config.toml
model = "audio embedding model"
train_examples = 78125
input = "waveform_16khz"
wave_strides = [5, 4, 4, 2]
am_softmax_scale = 30
lr_schedule = "cosine"
Rows from block 5 of a small audio embedding model, named by matrix and row number. Rows with one number within an expert belong to one neuron, the router's apart. Each number is 500 + 50 x the weight over its row's rms, rounded and kept within 0 to 999. All counts start at 0. Numbers have three digits each.
After each expert's rows are labels from the 100 clips, of 14848, where the router gives the expert most weight on average: "strongest on" is what is common among them. Only what is clearly more common there than usual is listed. The data: single English command words and digits, spoken by a formant synthesiser in many voices. In brackets: how many of the 100.
# router: router (model.blocks.5.mlp.router.weight, 16x160, trained with AdamW), inputs 0-159
# up: expert up (model.blocks.5.mlp.up, 16x80x160), inputs 0-159
# down: expert down (model.blocks.5.mlp.down, 16x160x80, transposed), outputs 0-159

# expert 14
router.14:519404536525523484612416513493555511522488441491582515543424531466452457435497514589511475598490516539501483505423552489511511529440485545511583491379549600531439463578541485424616490556430555560485523463561446490512525442551498507537467437502458520516440608471493499416464488465536461498528437483521439529421486525559480488528510578404493576503427476508474460443538539448480453511523456552488468559583453444476590499500502581424535456505546480490396575528380437390503462452498467
up.14:476451506434530512516546536435407468566566471517406422510508544418474557609503466420495525512534497487400532472450537471488575442574382457510523445584584569537484504522454503555518522489447544589492490421457506534483524402547453523557548456501634528482481478422462574478477488519502457590390534429570519493470490520491503541612540521520481551465458427539520526472473504502483406571536463550535471492462450626523476510541571484613480455453529473509496478517421470508458469481479603
down.14:503555517446507510457614548518486455446501460520478523520527504468561577520495462483479621427482482362505479456622461490516465480523487498616523561536438459420468467523530513421453584515529460409453469502541454501512577471527482485478532499506462523534538513424515401402459524532477505500551509502575553498495527438563516494462550509435489426505518556545543557564610352532535511421503505497518606551433525384516559490406480454535494500445472447517454581437572574542518559517549466
up.15:470485414432468565520410455391440579605488451405553429512504516598510497455457434558467485478521462521555525463478424563550523509491595508577592454564529557590593517526424552517466417559484456423550479526506510496502464502592548484506523520545516537508516506452513573547437587496467479571530515479548432500466554522482447517497513530481574528531471411545490446416562449495551497438465470476449526499552508523444469517504528315495522443436480549475495519506512420528552618508490456
down.15:529531512537413420527575506527518567434494481491466511543513486399544525484491513527538639476479528488538553614539490520471562433425485510435475556640564467468505484452513547527516486596481506588510501576467443489505457511496428473516444424505471523481446504512540417484540437468577586445493501409499473555623497430514521421486473557510471482546500507543451530495496524473483494462489461497540574514496516491533554499535448670553378490464388383479489554429539571527517422509462482
up.16:502423464521531415570495516521481478479476453516680433440493512510493665427464464482366460486538515402495462474423509560465506466507542518438560539512459517465496508564534391494430449483441515599536499518403621526566540560503471518501525456512483495491538532537474532574540475490456542551469512483461515466435474498523507530514532514424471454463484628502482483506439537513493479406505577482566504469377519496476535562500509415462538526588494461411603567495506546543494544443508522
down.16:474420538442482524545547501447523515525502488508499591513497499604413421631521462486511470516460419605618518520557501541471490513556447511500486498487492525545552482494436468506412532488558528415476546459574393560458534483525580544456435456566549565513483414468476441410565568361479516485509541516528572502549420566539450519568489421448472527526602437417467496391500537417530508538485461527472513524479464528528533430498484497432477509563538553484484464442466496558585466557461430
up.17:504523466563501523576501556487426492419567449408506506419498363469465372421492520559471439501474457499555452393606518486489520594456482518502549533487525468431597508550454456514534529550580527538515505410606492472470544516529518589433553494423442531473588528474513478528423445571486443445507537487441516499462503550508491509531456598512488425519489515451522482508564423441465586533452557572497528446437536420501506546509577547384500436532539531496547531595569443519492522508515486
down.17:536464477507561522487489585526520465534425471514451501506450491572537482459535579468548548546530453477530534399431468423478459475628519578552465501480528557524494546538498580511518404500511530475487490471425583569470480440548465491462481430529527405561433499462434536492449538533537548532488564343571520460439565561498511473517570480526506494349570526489435446549513545472508431444522473532435584523398499484477497442547554404517472489456545556466500436479483525601534520456435616
strongest on: voice: low voice (100); /m/ (44); /j/ (36); /u/ (36)

# expert 11
router.11:517417471548571589557450557518538540525506456424512495524492503561465538517421487549599434559539417559502492399390489420565495565491505491448565565498467593606436529553437444445455526525468498524542511550515495499532471534441554588496463483438578490573446482526440471559423580583492464528455468484539501488437451549469517440479549556436420543476492427464465536487519559392568443485535425570480486530459408507512540419552505500488555521424493511567462561541489464435447469456509410
up.0:518499531456455435498454602468499525525399470438574419529495516405485502511397501575425621577371471484485539459441476561561507526471634508512572433547588486518422479515563465487517585522449481421508492569525440509471402498472544527512489500471465515535459602567481555498516569551429464520515493423511477540507451466436590532495461575462512586582493455506525493596432528534483470518441465505501583553456504384471466491550480532586528463551541437445473460529454521530493493525471499
down.0:595591470549546432494482467529511471475542501505510513458525629502583482510529520444391475514556529401456552465518497551541566474529447598503430534526446465485509499490450544531518535506394437568515479564504537444587626508499486474507396508504513505525509528485484447404393379473454386507467513530539510448486510540569469481491519494515466515489479436502539487450468525476523553484479500503456513494619537479456610500566522468458534312626493506556495434487526508530549450548498469
up.1:483432461458574540508434456440490561477439497550490477466491450546495565469548432612550498430532560579541539396484526406488473501595480476496468448474622555435428509360455524594503507512429545528499535441518500531574515407452431523557573532438441500572532514453532514554450545517526477508482609456458484429508540503429467430469509564530450489448592472467445470544549592492517511563587563431460501478535469464502524577543469560452504490545489547568481549501500496592443457449492439
down.1:503565600538596455456506582597435538503470469571543526473499542502457436398481501428508477535457455373514437447525462466473481584495583462561454471443510522530547449662506506440479438523531449496496515519591452456468400565520535557465398542456507423487519587461476482473493452523478576565517515554462592607450496572486457516534538502478487548500535460570464468514510462536473422442499496586464542486519475564379419473457515494456513533507585489433454509507449504539519580508507535
up.2:482490466509509561543509429527416487478599497485500522430520530569489551507472524455434546602517587500581542539503513473476411488581443530483610519380490519448540489522526481451508620484457440500499596474448471499483480424468506474503450513389532483487590493541524484487540544512492458561548486604513509494479481597544380520501487477466551502627457513525496451512500479510511487501504609581433528499357502456432475418388480595458506538511583477509558530458415433530469490518533442
down.2:449510605457511504528543489514580448484515447496492484468480527519507505474602549580500453564445439528626444561512522485544556435412531439624444510541549525615481485434542447519542469459469586482516532418518559594522587510487526439535524484471451511519514551453503504480531517393482521472537468431550595483480516548440509433484434540515576498463414537526462426427429461519507493433483434467558472492522562441522556461484625443483456394575461547413463426482498528465587466473481477
up.3:498509494462500632438539476440499520409615516540584485572502488534468527458564517589551524463494517500476522534583521501498522485467535539564468498446500512459537494511498544453395443488589488481557526552460432535412468487495499437500533457443426451557539515503574620394588433535469445512481494509475526556457405528405500558505440480452531439493529498485439434667570548347527423511501460470497551480493488483511454515510527528514477521473493527528483482451482586390503463559518597
down.3:474463469552438469466482508490502465506438412576452572541534496542505518569524487534564534461501442480502570496473429407444565561473450551529549491548503463535552468468451548550611429441419501466468457527495633513518568466468555500480519548558490625396434413506448446501510557527516503463538521496507571533595525426556442534405498449527463515441424486569610508447525457476537593449459498436428462494512536526465475490537439426499548428499587516520486442433564476542473614506575470
strongest on: voice: low voice (86); mains hum (33)

# expert 7
router.7:478386453510551573566505525515479459463502448543509486559467487512506490416510486596596480530448430554518503413396534432482462458471590560489608516463446608647436558565454542462555461537499540521525562514454457461558469469497622536573459478472529444545470527549545524432510546545464423491535425468489541549532467570484499474534415537444434540467463510515470514516473511460538416493482483527483524521520451458523501477527588510482513543427461591567473611471452406528443418475525422
up.2:516386498536487607516547530497506499484497410528511480479488480402500428566505409509506486496630496467411544450427484521575536514475556497510468469400456553473562509460493493508486465452493523439552521536373487460502503595435515432454503533461513537476511549484538523611628621509528411475523605431572512549437427546548444490506536465505442489406481465485536511470529539460512534509500538497468508497408515491572456473534539471525505527546496661542543494490460548494424372496539486
down.2:482499499469521471572530437491504451480554535526564323470470625541456508528565557471505627553461425577517487471601536485491494505509407541546463437477606480522510499421463567561520529483531516549524519505555418478578509448550531587488519466590463459484527472471532497537496480471453451548455556389399539443560445409490512528552511585553575545477531489492487558464475477500436508470452469436500475540507479451478643542501417440464441510508461447545551480449479403462494499453545519
up.3:515526458517482542545446603469468554458505489493465487467526539496532527475393525533473491501461513531501486330534552493520512486585522431553463471431573536537480534433448456497506469547520477459414464528467591504585516475440523494566414533564491620532489500407477446516481490530440416473538477467557548494370394454506471462463465546548516346476557567537471449510492377591506482587545530510445515544463500512547573487449545552460500554481558613540546470546524501455454537486522447
down.3:554506389494526512454422422526568524491480542553568493461459494410536535462468598469543575491568451498509489511474432425548432501567467518502543548458533449507504493554585532549430468415505483490538561560505491531472365469538437484449504582460479429503493563543453462487447503571516446526471567484500517477446517520417500650476491540473482559504510583573504493507494527517507607514407479502523540432411446515429432541428481444585376483573539540440493547487524425585509546456559539
up.4:489493546353514580517505435513507390414518493540535580500530531590472548498486536469540462452518625502384476549538510545474505615535551530423514481580454478501482460520537505497482512521545513599512484377476498430543476430428560575498478504409489527556671477478541569438468442464540475495524564471446458510481492486500507554519502489526497518508525430468533520581451505529529439532555532456508493529484409582516455453605482504470418576458476508503508578484508476446423390477491451
down.4:464473475526592614540529545490514458554416438508516477543424424467453552554547533531489491490516467574576491485396469483472483575589535470590467490518485530385510496539483440431537462503387460478558494530524463533589535510510506478478540482431484464451602505448486576528361472550489478481544481526550514497534514586503549540547549497456415505491572457449498514582438498563498533483493475534467468445531478438585555414408592512429492484513480486513463476484452620467509529468362592
up.5:485535537569529417493522469415495570355522460542445495490488448555509399516383518470458602405534467547575529445491560450582518536555542596482419441484556530528443516547427519545475538502569532573554504477485450446514501506453476624461590597531454475444467540472510555520488522497489412439502455458501499534507453591472466513532457535555434486495465502478556460500482435591549528507471522567454499518500595482521534447534575379467503509463512540470500548470500411489438502450615452
down.5:549463468529558530457474442527499488535560490479527491507426452534449553574535467461519491476473461473393453420467523400498529601520457512451471487434520498556481499443569536487524564491566519464508388418422462599519367455463478632448425555464529452537560538505488469584416514465533425479503493592523553503381397483502560449598600536491542480572532453508475500618497563484486485472528461510533516480540470521499482566556517644490508493446527575546482466478527523523544486469524469
strongest on: voice: low voice (89)

# expert 5
router.5:500427458541507593536490536492520465514527483511477492535500510593465527476433471580582485514436432536520514450431496402489492541483570510448538539512497575664512500492438426414526453549522514478566621535512533487592501448442526619555443499458555506589440550562439554542437592510455403608502449529530520497490475544490502494537534539438458480475495466472493448468477582444492465493507405548515580477509463471504591444521546511438494573410529551559479628563450460467465482464533503
up.2:458533519554499543451512575514455570464504479460547515509450346544512442475428457590465483387435503522557478457383401502480513474450484638485518446580607552525435526573509475392430438540563505553523473504483473448530506506467454546522530518528476512556603509452531508556491502437566502507506483570498491527512513569481496419571486544504525420524424480515557483533474488503462412371540495577499548517460527481606591481490488494568459466404495599534507523428553509517475509450537478
down.2:520566516493488460493497543605540522549516491588442549481485550460451512507638396572537593508562501484481465473589513458517382595510489421489444481487437481538481473522542487533542540553480574509504437459428556600476531476486425527467371489577571403542503493526510449483548451541552475440497504598524526494488444511506439490482562500498563504501517469448457494566500453528563492530448462470529471518504461537455359470472471519407355457554532597505436552541482405524521478529456463
up.3:537466483581507549445481535479503556462448527396521602515356531453510459559441487489540573474495467435544605525615490456520501547505525509497512557556525509573439558501406464541568600509565444501440469534448473537571447431592494570498489513417461546419435490449522438576451506519408536511495415482520458498490425433448524631543432551442550452481500545455444413576473544487513478435474504514504512478467533585546500495526537453482510519440493456482526556508471533501548465507632527
down.3:564476407531484489517544480592477348500465471449488498561532542507518540587406529410531494411460470558452474499480523415516611541564511551544510557452373520603521486441475546576505443498355509458537482546551506484480491476509440443506495520495543485467527447537518495448501533485460518471505469514442486579516585642456546434510536506542511381474378517530521526496503447456568459569510503555474488448547539470419458486566525560523550574472442588555476433498511472508486523516523440
up.4:444465446507497513474540545543465497436481451596487639381453380553515609432487440437524520480575554559550583465475469503476492402452480602471583628409542562579526467510535422481472479487467411468468413499531457544550529482570473493518523470419516452552567481546532476507517511504463509509533429589563485487512465511490486526420512448425488475452446529567488528517449527549462488482495522482425518438411499477467556561561445565609526545528539503495474570423497510510550497468447464
down.4:485515496507481561503561541507563561514488484484473405428493529455528545523493537571515478517494436420559391484423505474529513558542526379458482490454517437422441552484534507541486484534577646523483538447545428464472499505561582506510529514572562501549462460461444447374566493440514560472452491473456475493501458491548443505532446534581480417573499510453463398537477479542459638462469444506470595528616476508570504518460546508407448530563492579432509520545479522539464469461631485
up.5:515479501585474545500491466519506421453575458465353483511509463538627461570517473530583537441507451520527408560486453462496506438380476513474523547482474552481464506485477450439507522479452393595501513621473469561523562574564497544545458486536516493469500506450486417511569515594383513592435504466387554498586523479511466503408563512504474487414521476507500549502423510544430634445524461494486476487482522488507508493480568562408518571494493511542490492598544438470561506499555456
down.5:471513433506455521515549526492552527501530502555567442518424568543497530564512516396444442542561537607426378501538490616544462504530472513450528508493462503516519525473438520479441583511553472556525446439514596527472664487462505519445490598531413436394531522549480516417471492518593502478484521608508487464440491479478484423505472413556403481556535483582478517408476476429505475518475504543458488443541546501519472457480486412571551437499590513451490522588414501567481445482486454
strongest on: voice: low voice (91); mains hum (30)

# expert 13
router.13:484407485508633540513482439480513525441550373438444471490514542580443512483502435597558497528468465542521489522452471405521533582485562537443584494460541529554511559515396444490538555559496517516602535556550478516552529451523529538528462565471564568546512489508532472530536523591444457576503443507532480466529437615494559400556488570446479558453492406527490515436514542387526492520519517521472521460438488481541499493581468493458511523375477575540511566631509509416506447479542462
up.2:562444461532518574534488543575482447446424521545554586589601556512559398427446514451482451505552438584491561454526611495482554509566495444492473565527420487532515548471464494520515537509507481513505532545494537448463436512446494488488457419481518544450514610555410559440470537525472495436499491421494571458426519452484537476489449464530497440505660590433447465515545447405497520560480519439482553514425496428497586550493483449455480509461482594461471512526529429484453611520407525
down.2:506496491536476519441437537525493495455473573486544453567494480459543475394417585513443502466515566455562555431543515609600550497596611446607569495428504484489571480490616542597471480503529418498511435503480532577521442476523501506520434451516476533544380434491521469380521438537497540485473490466493421475498553543449490508452501463417544487497495469513575467536444563481418511527435513589468509465380510464492563475486495455495490527541533488534505495491391457564515648526500539
up.3:481302475504501511472401435519514518505530458472464476487469474504483530490532507511459542435439484453442478437414514461522517422517411536555462519396508501481594455569500487496511518488431525422527557415511485532461436526437544487487520513559521383543554559544526504493406494482479517509479495519530521471458438565522502550556463634473452496541595489574469575518494536444590469561505451531511501489505576665450547513517568566474428527531636506473548516538447490468508486566571458
down.3:457590453447483459489509588495503456448424448642526418559554507556512558403522497456628410476434441422510430567499403582404565464500511464467520538546536532466465486514397490535588519455486495471455478556526548560494490480485474504513487554505505503458487535436547414512594450491569539493462474475424492509455507522475473470500454437663467470459452492607545565568493454482527553513541528537558457513476501430568533526485551460438544507520484437543463559498550492620502448491516476
up.4:499535545424522505504483511649591425519600489513475620418533512546475432495487567493488518459429532511498533478377523444483445514547484485545476478477406475488502528596555579501483415481543446513611442499491532486550451508396468577511482421471458463576467484577463414511535477425423477568567505565493504499596498579496586462500573508494610541557441464481460490499494538469469480416552496521480517514543610483482472570433518520446511519509514431481452539454519408568507454502455456
down.4:463524478498493577538491483400494544591494456433442564553540359496483576459539606570572437512437555518512494548547466524400471455596556582494520488528554579473488515575443488439507494552495452550427511476435540507434472579443534428540479532587460455527424571520480508464551496520539484503458465434442456524461531413544445515466516482485468534578493519461412512445466479492487508541495480564501539519565523423602520456494404448514440408571514534572516487626440493551449540489470435
up.5:456591524443423512517444428483440534480483542489532471486465537475471573505561517576460580507462509488377504532434471516531462447526553507551561565489506515441547572560528501503448427585524530547473496606563543468441496487522567567566536479445586433504462572513485483502525512485435392595485426527464576503504459476426525547511422522434480505534496469460500341518526446413526475405517524500539513373488493547564536466541574489525518445473552547421487561500521441396494484453610522
down.5:541425465521535489381489488496505472432491467532370435476447546506503576513510474484594564442463419473564540478501409553503549505431484544484493566506503478523493474519494611557553584432455585453443530551470605538534539472495602447499567484575499479539424499505498455506535510477491516457436461539506416557623448374552468486462484506425588510482466593560501554528573605507453534530501500481532476473471569491431433543549440509529442439570562499456508529439461526508447452469517414
strongest on: voice: low voice (97)

# expert 4
router.4:554456507518572473513457527539536509539486468585491472549575543534511582488495450514517393425404482564565460384478509410460465446444461500556572512433460607600434564518490567430542478537532550426587592480487456503537464520501500498623499522501484479520533545483511501423501486508478474562513423425574587491495525536471466432515468551402473471550544469491432516534449543457533447503416486534461474577529511443532531443480499549429549527490490485539413592506466367571596502518559503
up.12:489384587488551534499491540518498496556520488528447560489505370512393406417544562468458497463484463450415435474448566530476470500544539499494465438518450518496531485476412654589480510520407457502458437487503490468566551520451502548521447450611453561613457516515486499542389526483573534494410429505569523478488560439513520473566499452520553543509590556473493437573518555531563509524479487494426520446491481484517472548490527478595547500587409418553524564506489499521573458488440497
down.12:477450567429504472411456478418410553583411600448555539502566538460491554387526609515498558481491533414500483529500540598528468473536467503472529502479469488501420490545514513549550484518462500430489617497529530536484441487483613466479488439529433369471486459421497593473527465475557499532536406590410477586532482539478535428537453493530480538487520481530530515601421546530407491549533550525562505499533457550527478516517483465452472513584507415482513586424532548452480534507433417
up.13:559587494469554577553439513482530467550473556544525559553361502486494487358441478462463635581524435347541416461442506563531489528523513595428569470533481527423483509423512409493477513481503557509531512527538521453508570481528575528555492542482491536578515505597495498501569512564510419511526482473515519534502538463526356549532460417467458525506493521517399444470526481489552489457450505519462472516403483473415456515422502505525483475488442506477505489583476504513532568468608569
down.13:520428458619516555448510457502550467557497479540480455567558476588476460489576483495510419482537559591522546434462407580457463475568539411565500501480494546555504536593446559490488508483507426465449491450523496526440548532479546530526449443508489403534486456494549546457488413463407490434539499510458542475412489498485548447562478503393468520539421567473491454469531479491550515475409543435514549566599572627506511459494556539479539478440502420512423530464669560549516521511478454
up.14:468415555484448560509483422522523470492578556413530460583521486436471440446518528579540502452449516573554536381526445445497475513518555452545447472529466504455451499496527522484623421482529485463577517544487456523434494427472542548526436565562465347525501478449515561431499488585501451536550497510473457410400500516514508582564369613497499548478480489446495551595493455430503510502467447613525421456485514523492525517560591487425531523571541498493527474531524518527510506517589574
down.14:457426528449454463558530550395564511432522521409513447448446498597495490487525520539554461381536517434420485419443512433506614430498437553507496464476492525499464506502512450517439506477459478418571501562444471483465539553489467562478555559524548483530537479482487470531558578509534487433577430417452567546453494520457416503508482510560466533561562474528538529559540373468519531418441514536418549490555537555499560532528602550508567481496417430494511504566448429558601520439609499
up.15:469453479518533415531491519434478568481561617494508532483528436493497505465442375437538505443433508481497519437503514488535493477588414484539574459497552513433545486485508476532535483512522455582451483520442454460391429488479429528437503583452518569494498541464523456494390491635449506525469510492507511451506555556476479558454448516513530502498501568427528511518421600503644406525478448467535470541445428536525503522570445433531469497577461499604500667527587498487539523491574536
down.15:497562521532455498433505527518399445555436524460490458571521463473595467542466528452462496576494545609471502532538495504454579513475530521487480422533480501397412579499461560433440524471511570424497500527590458490535347554489638486495482476535511496378534584516457530507465628449538565567518581554500519495522466448539523487490491463507419511525474427533517502437455578443465451476428582510535411490519481590497532561467557470520499487548502450478487354460540562502489532498529476
strongest on: voice: low voice (93)

# expert 10
router.10:495386496547627587457453567509594449474552469496483511537467470494489517400499451551490470539456455530455502458470487488559510551500583497548527515451455474591531579576469482463578565516536525549552555575548454472547430523483517564497526475471534498614540490501548548445427470576514371527474457432572546582519483588500547437500454581408533541518446420503492476518491485506538364414510486463531485525488519431535512503535509471437523564468484520510417546507466479474459470453637404
up.2:493568383447511464459504580521495596515618566443441537563547459532476460449422495548510544559482551457544491483566506468523430494569516481512590530478553503414445447448460544514414547581528582576506478580432573512583401507397555511516558491392449496520546405575478484500447412453454468507524521435504468531454515615516469535425502492529435465532521442406568436559493549530487502440501502527473447442538519502520524503478475516516535556503471371497507596506522505478494511477506579
down.2:471566606582480443441528487533454417566451409560505551514404454511488492495542614475483521530464434482474555543581532512527452484547500492416568510571530568542496524538556547532519555549390548490461486455606427588460535494475481495522397486492448411465480495488460506427474580514415514452530528579515549590547444487482513468494396524522477464476472452569389500515478503461475521553504460441488565483423553567534477602492465541468475568538490448516522422427574545498521546487387467
up.3:513489426503515440411467491534503467529484554537497473548492480486422428441418414544477489409515447459603458469435504569449568538538609515473507441509546475460470549531566513472559487511435521463606465510488611482570551576535454542523507429489487420539667517539518489564435524499525500567476500500525510443547440472507496530499457401486548469528482522579547461398465495474499356466445497432441470547496493484470499614473525528650528550466529521545447500436541528514498566540464478
down.3:389476571507557557451530452543541491550516531520447519504574490479563614540501457461533502569525518526384488494480504480462457449519546434601410594467453489459454515538431515469479472496450460518484490551510450513498461519442549479565371520515555499485409526485468495443583429599440456496419442541458454460470507473447526485597521527519462498492473502542527477679477562504510582420442646537499539461564537528544502490487499531436500424595437512488484515477497510513495418514604513
up.4:604507488478460487504429504396532539483520495505537476451490523457440389552478551458556499480406488501485401472448459503610452485527533470485439473439435608502405541523470505510493494489441507508504537441504424518535484499486608581519534484468471547528535473502526547514468420609367465445565502423536551473372496541531516503571512517494552438541588514488437490488539472467558432463537458525468549499533576567451497544492509536449573490425492616548542507478493554597479661486517499
down.4:540537622503439528486505521351550506467477544534488499621479479598509524423492515501509510500347486558487541533481506488476472510475521460600487515528494487487527487457461555531477535448485499470474509565556523428514444552450535486520492630475506485439516451456491419535561500523451520541435472518402537627446546526471551510473558521446431571471592492485570621627487464447421470511476555489521481457491527433552575507498404442539426504525440538492423493493551423539485407479542489
up.5:490344450540570550480559480570485407442493455548494507531517518477484347483554477462512494537505468534437447592628561442534534430445598449492487484541512508553418509496505509504471528508465436522479487621499544489564496439514532541583418447458474480500512517540459520484536521575475487486485481556471521486597560393502472375538470513401479451521479508497470440499534584504470411465437425518556547527527450517431517539471451549452484510503620522508536454561485573491560594516453515
down.5:452439560544450497474526513473466500534501520548430507590570424527514544469513542430483524609511502595537552450396513534514493505453540512585610501527497509525534463449340532524514515540517475469422524390592455496517532507529545365486524503485520516492445530471508479412577493493436611435516480607463507494507534593517491524505524434587554524480492478471482482555489460486512543512506497552424450469384527497490419438565395452422549528444488475494477515531652451521480465542502469
strongest on: voice: low voice (86); whispered (30)

# expert 12
router.12:525581497501397444498507417482456469511459461519450464510514483474479544597553538447438497415459531398535448589575493513524550445516473425581454538569418503441549494407544523551413483519466454488459530461546538466371408540430511427461561468568464475461534484515490498466591503506515501454487599515556502582535532500439528449472459444566497522529465604565506522513532421544543542506421554409503502462526545531510399554566518560539464470544480443491554435445592582541465549553491450
up.4:493489526465498468522541483515516534479502486549476488477610519492501412519544551486461474519520534451409450550512409469466526417588506557501559503449616491429442471530528478450473476464384572507463418536485418443469541544520439591488516443529524450515490457474495474473477565533527543503498436519469513520490405407497485562495477481515479575512578446612400537492513580594465436506522590599393539526475442473479463459578536540529476509478444477496629644550442611483518535526497495
down.4:415487461538475476491508498520481563590424565429497475466498519534532536507570454496521508531588425633531456483585504514501453608450453600442451532558459562517523478556440483494507469452427451400544498530495451587574563448502578515475458499413527570500420436478461540529506535491615542503517489463479544543544407570588505555495514511366394493462567553483529445527535493386495515460451457532486502522510469428460522568436537427453551527515521469545469471489487435551499473467591447
up.5:448468569537504533528558500541517486558517446495422586469517518593492557563504519532481404505534607440620439491478514549443417488509505443499563452448531443575450530518507541523510441515600552418501562472518465468482521484484430526494466598549502555439493507435443461579486486602574469525470411513487448462480496456499542571477442483497589527598529446474516499408538597504564498557516454496392496438515409551488604496511412517486511524492582520422484570424533416477500505410485467
down.5:476498508575565494635554540514471483493494556522426474430572526626615439543473449608455419426464432495549506515470496511502498471442518531489540507445458504391538492572519412508501530465466515472543481508404592499526561536521518528514485486521452524476555529554500589478513511459533462583456474562425547458527440507481570449512447510468565486634399497464595538468427587457468421552457534505450478386421486464451498567444524536513421444523508432477548555542555489469476468529506484
up.6:428491495487493547502492554425461566448495428463508486525494467420489499473494467479508516442502565611448550520555520496567466473570528516479487465566480596462538531478478479483516555489507506417491452521489493518545450385562513472500552539504542515590597446564568481630432609600453482476488478504547507458519529480531411477526500477549477446487442371489444495531434505586480466460562513520404488472431480469604451467424456651546485539462387525571540592515483535442520568459557503
down.6:519545463436520377568408526523466515543492497472538500469534599559510469525476560392494483562524487474483437477439487497486569529402483492598471548490464513522548503484524578540335530474460455567512504522557520589539553557536534496450470449487442434515366502559529526432543409457493545523560388374444536530460527537524532617550488384487500545541536500439511450469520511414543447539518540595472547534522483535460498496504522461521452573516449453510465451506516505465555564563463452
up.7:469534502620467582533563458494554514508511536462522465567457555504529493456496576541427430487432446495481438468483496466465547441473486507421447435488502558406514503525441511508486549546475539532470527431548486497539475523475425532517470478478514495419579559543478540428634545514500474476566446686413512517498479542545392506515474508488434577571484541395486566521533539438405486510518449473529564407486479440534449518517389605460518503479574464542443440507578511518499473500603472
down.7:508395506493486465490483549487486512570495469620460574517611462522445526543490484462543556549575533455409465529430520545504375454457525452498548478437502462529616500384449469462529431504583504558511475563457469513448596537469614476469531619515545478464488353478537516584479430477508541521540490462539466471457490499537511571474569494489584482497440453531495515415490464495514492460594525591576406527430496489473528434533493441452593473505432547506485573505462479453547462513478501
strongest on: voice: child-like voice (99); quiet level (62); thin (high-pass) (35)